{
  "activation": "swiglu",
  "head_dim": 48,
  "moe_every": 2,
  "expert_mlp_ratio": 2,
  "layers": 6,
  "kernel_size": 15,
  "residual_init": "zero_last",
  "momentum": 0.95,
  "nesterov": false,
  "adamw_lr_other_params": 0.0019
}
Rows from block 2, named by matrix and row number. Each number is 128 + 32 x the weight over its row's rms, rounded and kept within 0 to 255. All counts start at 0. Numbers have three digits each. After the name is the row's rms in percent of the matrix's.
# pw1: conv module expand (GLU, value and gate stacked) (model.blocks.2.conv.pw1.weight, 256x128), inputs 0-127
pw1.79 113:114118108168118090067116113069111174115127148148126098137178172081120106086186127084117154171089151110139110130191172096103164175111166151154125188132129139126131103136120067157143152154093126166117105137145129121109159189199138159149161067203087210156105106136109140078128146125110130067137125109092146138140154102126183213133167092110118129114112150092154123148120162100177133177115
pw1.80 105:071156100129122085092157153141132180167173149166147129088162128106178190137207153157101147138152100130151107138098024130092132166133152167147063140080107177113119126153082106118054180118139184128095142105084169171141110097126162098132163122172075156110096124130105118093097104135129104133132089104144096070099130070153131106117109095114063112086146101105130143103141138101160141082127
pw1.81 101:087115112098179121098120129098151185125084080075136118134135107054146120148110112133183129152115099139156088166088115153109104063094093099142121111146113092164110120111134078112109090086110096088141142116103107110190123148178148110086148139104132122108062126103174095140106086145101200095172120137127137173127078107175153093142130122145201177143164145186108121107174161160100153131230
pw1.82 117:176110117155159114167112059104123135129103117164147080117160074152084071190099136120154148149147131166141152108114152193118140131100108079153090081157143130130115168074166106118142077097104115098127134162132189137091148077187142142114106103139073147068139100103067094138194126121100113060118170131164176161111067119135143133157189090092081077163071155142130127098134127108119112152141
pw1.83 108:134104163076136133136161235141121106172126134182139048178141117205128081163138134105113091135141188087118170109072196118104102160122116141179067173142129114197168163117125151130112142142097143082116157139100144128127089156125109093117193111142167176164190122103117128113156132140076104094146121089133121109121128148159166059139141152113111123183157139124078160114123108151120104157140
pw1.84 098:150135073061123168155137143125101162146122142185145123136137127102119060134148072082196108167137165120073084163146139138103124104099118134113167157153134135147113146179102150139078125169124159135111142181158173162161133177082210115066077095081085105121144133120110114091143107172116150090142160082144095090133143105184128136130084101186165178077145174103094131148171115147181133138164
pw1.85 107:136155096082127121156120119121118082129112106171145127094134110154137130117113200098146084094137140158178156117069126128180183102128088135054135060123174104154119081188090127147104124082084156104152135162062126160078106096118140103113137116145057096084132081103160123132163133091102126160070131032101089123123112125090083140122124124115137143101157147125145179072100181178180106113127
pw1.86 114:134126170114145112119098128099189088210132177123152147120134132141157060137148102165126122158153155135104085126102151124078079139144167139121093093144129137139188122122080119107146101101205168103133218143092123162100091136192131100091092140120107115188116109119108171122194120131061102083147111102134136069113116193133086145140086114158143123063113066169174116135131123132143153072144
pw1.87 083:149091150157120132110084100164212138144125130116097108102095099114137124098113091096122108167165147185168164091125153120144120114181115120073178199124052125187104175111155144121159111078159114096189149162156111127096152129156125159110145162113104135141078101148063152171142153126110127053111123186093129071108085158058134146115139157115152170113125165160155128086147121146141201096101
pw1.88 092:123104138143140108163140095145132085170095144147113161172112170164101163135113179146098080094128057112135114122145163129121137137167152108120136115167085125129138148151115134164139087154097174177124135188159133180140130169147177117077171144096226135117118158057188109108138135076128176088178168108107116114087156076113107091134139137149108167238203120108118137121154133162123126117097
pw1.89 104:140134091136181105058161135147093116144154145153191139146143117156123148150156133114114138118129147110096211118149097104130121188119097130158134144098123098141146138162111150141135112156101169174072116080113185130098190118164088106165116101110117091175200103136224130155132140115168133156040137071104136129111178162110159125124140037086118133177115120109069158141110089140130088114164
pw1.90 114:106148075158155132148138157145135121136117117156113111161123116092041040126097076128149090127134139130128096150056128148117133091139174130144158197172116154135114110192119118158145070134133158121173104125174141106151111100111179150075094122135105068138155187147090092091047096136135158114006144110141126137115118159186101107102126134128135136125158116109161169149148156119101083173131
pw1.91 095:102145159149090111103132153085195127095118100160054120154113128121131084074117150111170117126106133132170207140193123178131158131102159073144178223158114120086134181116161142169102173159129152162119118165158145157084107131157183145101081153122167143104118125145093183132128073076147184131155160090071138112136110137120132113146142131122126130171148107157160106185168174159186110146145
pw1.92 105:067140119179142083109085121127147139096105154146132123085215134089136054096110123165106133156109131103115133046097114177170099099116134152143116170086166165178107149117121148121091134087130133179103099083134143076099143087145121174146144118126077105132195144165014115138078146165141137117082093144098120132110117104100143156101133135160187147135082096061093130127113097131161112145141
pw1.93 102:090162154091131129133129108120077180148077074114106149073126134137116143125101115196158168082156172136127153171174111131140078178153165158157118055175150089070176115128065132129109149121092137100097135122094069139155169104110078143060082111149151128093138159128147130149138142086095126131089134101068103143103112105106113091167124140135162094079206067163154113133081115098097125097160
pw1.94 117:133101110087134128162151111137091102078201137078123147134087140151087140126068146116148139102115121139172148129136158112175111161136083140178167114139186111089090103156112141119167090144108111076093157060162082096111088069074086102179077136169127168122114154132134095165140140123154104134090157198160098125163121103154079100145133165115177147121148041164145102119092125184085080102126
pw1.95 104:192146175102164136143134122073124139181127112116123153137155162180139100086104070146143134082173138119115185158107135155195084186121112130115121107132129138114126118099101210108120082141170142068110113072078097109109090090088143099119111098116141138135158078133090109180178145081086141112131119158145088097154084187204071123169129176106142119091115096084141140066147128139140095098108
pw1.96 126:151147126111168142102151085142141149153104160130160179166127068063100188146141101106167111169084083141146137187144139095127108136154058182174181138108105110132067160132174175091130122112127119091078141097155166128233150146126169129155153111112086103056140159128147123153114132107126172125147151092173061120145110140137092089170192131109169079152120132112131116128137174082119144135149
pw1.97 116:091183171110051110089094094102092109139169114146137115113136216068144075092143155112149159129126141115099161146129174138126129167106157132106088147117117172168185145169046194103103141106082169087144129165129076168190169151158107107100132162143130101164122145095119177136140161122118145114166082164179132147210102128149107087129108173105118087138091126127111121114128101144184111127099
pw1.98 099:065182176140096126172062116143131101137153076117103121077105140180094110177121112140116095176110159110088094109164091133165115118147049109092142134048144042140118101138132119137086107077110125104074107138149110159079136129115164117080107172120129136147120155122166092151150149105101112120116103140120137169182128150078127129096149235122141176132105122099134114075095079120154095122088
pw1.99 091:086121130109114184194164140070128125147122145090080155103152095067144075105126101172166129169162194144066134123177091168142144150124142112152112144172123126108178159152113121122053145150158134073146162066101073128163100105108129111095118188139126079141155091124097111095124086118087153113147098156150089140126059128146153091131153167134118116118202065175145108092114102153154077143115
pw1.100 095:162143165115156133130076141112132075162161110155124112159135077103124066130102120110100081163170177110112151125141133051131069138146119087135108132118126120143159102076122118127094192137141118147142157135168125125097112233132134063097173152072134112145084174120115101149157105123079123094140101212166155156139083111143099142178164168075196140129115122099137119054151120151139094154169
pw1.101 096:106076149154104095149140134176105041147134123089050141126134173100108193140160161095095161089138093078140090128123115095095136106103143122132134156136100044166157165105119160144198114108148133131103146153115125165125170189144129155132042132160106141144103156162081144150129134087150131105176080094076159189145138071080166131135124115183112148099121157128152157106096147106096096133077
pw1.102 096:130125147114146166103180117133090206090140131133157104130152083119187147097104099113140137111179144165110153150125104085091077080095110173119157179136170089098054101157114180134068064135089126139100125122118157088171111103110150087127060157115137091138154118128159114097130071093164158123115156063165075146055138077141118081139160117158129152110095108143069117136074149128122150118172
pw1.103 099:116120082101105135105109113187140163097058162087112109124122123089130092158193135123141125138064113119117157126156121101127095128088113090095141159133115109138098167140139054124139140121178109064164051152151150149179135108135101064148160146096087182089108132154145172196063102137148168138137094117148025091108104110083115122150139072173103125165140121132119197138145131133145177129120
pw1.104 105:139154081108141126116122092110098124120161183161183183115144151120122180098147114203123112137172100137159090122116211143088131129070103154115111130116110068090091102156118180134066139125123142140175139098127081156123151085106175157121140138141083165133127107091084108131131217109128108133113132125128127125069125065136182147149184186155071098094092178125134148092123065117098173173124
pw1.105 090:138093122148120133099135104111135102112135133151133165129137224117201140161160129123078116107127125154102111127105146067085064123114071126128105090099073175141130107076191107107168099122105155194142109118129118231103135124111104117117138154138133165152096146097127161097147101203122171162133082201114186132176159098140126161138137172170167138122109127193117107109124165125133163124195
pw1.106 091:097089143144156112166083076123122129106151115111092160113160170208132102140133147111118140128141107118144141142122062161157113108155085104125133134036103041159149171115173152132107124152084138163104150078092108168095129119080113145141100176111127133090150140140104149126144158102173110132097106095154160126167141191102098051084110155149151103118135135160173154055057096125102047099131
pw1.107 109:098124166172127140122084144100090161102116097110097092107130159143122128112147070195163136169101147144068079178143111145093085141075185137150131191098095123145173202111108135113163153127150126099127126053154172114155159148195086091130130106128206151157125138147093147134146146190133149098129087189111123176084105172153155152137115132163158129066142116150083091124148115119109125199148
pw1.108 096:156178130101070125081111156140100117157161134166161129114069108187115148124174110193135143138147109107132151100133151111117107162146137108146153103121152139161133190204118129166085166158127091115152075171108137145153148161068193110087143116130146128103145135124116162153145108083167106198165166106136080089083149134158190139200147105048165112169122117133065064170102126103123152120121
pw1.109 094:082132125177064094125170143119171108136095180168152105174123145149142156099181147130083170163111115085101098129108107141163150135173139118069083166104099192097119105135085152193118147075064198132078149145154101123109111089147117109118176086099108163171168112182148128146120122114101065103103148149149070137054125142092129148098086101118117072110152095114153117183131159156103120118119
pw1.110 100:161173067132124101104098111093136131152105159113136161149135155108120175177131140136094138115137115087108106069106164106122188135095194128072128126131120133089088177138195176107079125122132156221110157173146153096097112165119151147157125106121137098126200094147093116106203101075133076119141150096119147119168139102094113132125139126170059146216092156100179101121130126088116139149079
pw1.111 082:146144115122103115182130121088135088158137154103123148120153103127163127059173152133143154082179131102118170122131112095147141158121153114109105098104144103110102156162111196094098189158104103092104121093137153099138058152114174165147082131141125069092204074107058096137159068104085059085088092125131149131126123165140123142152194129143088064098137139126148145123154082129122132042088
pw1.112 096:177121112163106165076118161108177181125133150110117115129097098064134111132143120150110108126119143156157114194182148112146133086128099113176154120136138123120030118125102083076133172123152132083229124100142158100140105179142170117169161145131108131117100118086154109127097167146171172197110175095151115121146140136119172167095159140082142135163173121132121152131237173137152136163104
pw1.113 107:125116108168084116173146113084136121139117110148163121137128197141102149131064105096134131113163059133135119152067153133153158077093123105071100117118134143135131134130129132140082060198108146134115114132132138068165132161105101166143117026143099098141140094140100089071100131126127115128151125080187147174189145134159138104163106156094106176079137139077077057107061187146114123140160
pw1.114 101:160099146119076125122057151131154148061168108225150127094157168074145122156171101110157096130122103139088083142185079157120177131137153136099153139181113116112200112105186134103133149129107122111174094126094140106116155114102118131160121125118134149145103142175067128183113165145139090168116143116140129113147121174067138167189136171171176191096073110156142155099088156114150147179098
pw1.115 123:121057137223194164161130178177156150056115119119165153117118070145155130055106175145141058141166164169093163118186117115109133099115114099143146147106170087165102091153143066170111089157152149144113137102176131152107162111133128148128131102174137124130169125170145130139108109126100112142098164079149137137112111102126140130050130149177177068141127107095138095116118141067085123112097
pw1.116 105:109146131154174123143153216196145081162146096043108113134105121103112107103153165123089195059110123106111155135133097119131171107114162164187104123139191114192121130120161081100171117095138116144180120109092145151181134169160105140155179122099119143076132092107165129153116116129134135156116103150118140152114066152127147169075175138129154168148158150111073122145136135191146090191182
pw1.117 116:136086165082167137111129134141127106112166129116176105099074154145099148145159147140194120151166100182159149182168145128160094132188182143144077145128125181159141148119189130119144055141184119094148216075123149185126180118107138124134107135163114125151128121139129162178153105054098086122202127133140140149106077141172110161060114165134139105155123149122127130071134151066130099110115
pw1.118 104:132163139125127071132195167098114165133132101174151116132130183171119213151102127093087155148147197141113169150128096149064118131103075124147153182134123142124157186124133150140114106175133165086114121090112099137113122110100057141164042129098142142168125145118103182088179134195157103160145194102156139129095161070116131157159128138145095142090188101113148123127095121109179081128156
pw1.119 109:137127152144153115141105075150112145139152143113162116097191107086124110139143043176130110066168114140113062117147121146126153130160128139130142126142106119124122179148102082100144077126089120133108105130124149100152158097168122128133145114148121191093117071135078106173099099198094156127158149174171126255143100157176101114115149080175162134086162129114164076092155113163118124146152
pw1.120 100:139119146140186134147131145088126200128112152140188167159114094111169147110123154148126182187143135159147127114126117061187088194181127129101120135109135156117156112131128109141081145140056068085114143123126101065166078088115121139153198133211144108124097113095056122100163144139155106115133142153151106071105135094156101182165120165164151115117117066092095109137115096139093088112076
pw1.121 112:117108099142120085107169124123140087091140138146145163142094209142126185142134191138149188112097134082119133147111132112091115130097147145141173186094115136103152150117149145166152103181114185186115123190126163172123146112143063153117085177093121211143147177133146132090106140108071075092201169114134148130174200081129170151123087156125106142130094095104116140083108138085133121113079
pw1.122 114:168126119131089106124087121150160134100154135087123125135051130101082101149087114134108101114097114160144083144134099054103086102188096143162129126103137137149112061131141114114115101124150094088157045118197076137125080091096153079120184089115146141060085212109126155099061122152204196156112135158134169090161130144124117111135116126137133142056114110117131139142092122169143108134126
pw1.123 111:170142123140126157070132102134058142122111127121149146104156153121119119115124111128140153080075193143143188125111145157103080131056151215178129166128105128102150137145192194164120108118076170188101105150136109176106180100099164087142082107080059124134084139222144145147131185079140107136128125108141099134146122132115144151124103111118106193141113167089099189130126131161125104129113
pw1.124 081:125116094108129077165057152131137116163124126118106091145137101169122105116134155163076125186125108136134101135118136104096199130061095163058117133180115103057158101109162092088184100151151094088150130112158160140102135124091176150156143054137128128110104106091164175140127119061169068108041143149174150140142117162074086132099160158117099125130084124093125150098161185141110089125132
pw1.125 098:125167109145166098076132089126124172149187102107077118082164162137125128164120178164092119064179111126129146122098145132173075108129190175149091126082042112120084125124096222142144164112148143060083169172106117114151110093124098097134115131135126131086077099128109099167094156146134092121125115135175132147106057087123114103136143154089100145103144120106119196113168152093118143116063
pw1.126 099:167131119198076097149086072164140125140110085166147114145093120189143139172158123170135080144163085156119150130173144113156106107162109115140152164114102130108132114092132118122093152089163094103093182109133107128187163149115165188162134199131185096130097143153124145112151112171191168206118152132139131184141102081150133132138152132106122122176112204091143141118094170070073143085072
pw1.127 108:181131097117162193138115109130049179141147125120142126141191102159181139111090116112113132123094102141121142151153140093148070099134191144122127139067135072130093119117144098123128122111098066133168049127131135101155051146112114077088108070154142127170079105160136124180165149116161152170170129112192134174052153173144157137153148102156112160114105133102096079119164146085141158131171
pw1.128 097:132125142200140118115165153074218139107157170148122141122110097122206062168123129177089142164119074135114172113099132171140124095149141125127116158113192150171137092067124129108129122107179128148212081084119085133115114165132093071155132160161112097156083163050085121116102137137122162137129124095155087165087117114167111112121150135141138141087122177145112068082138149115184116108146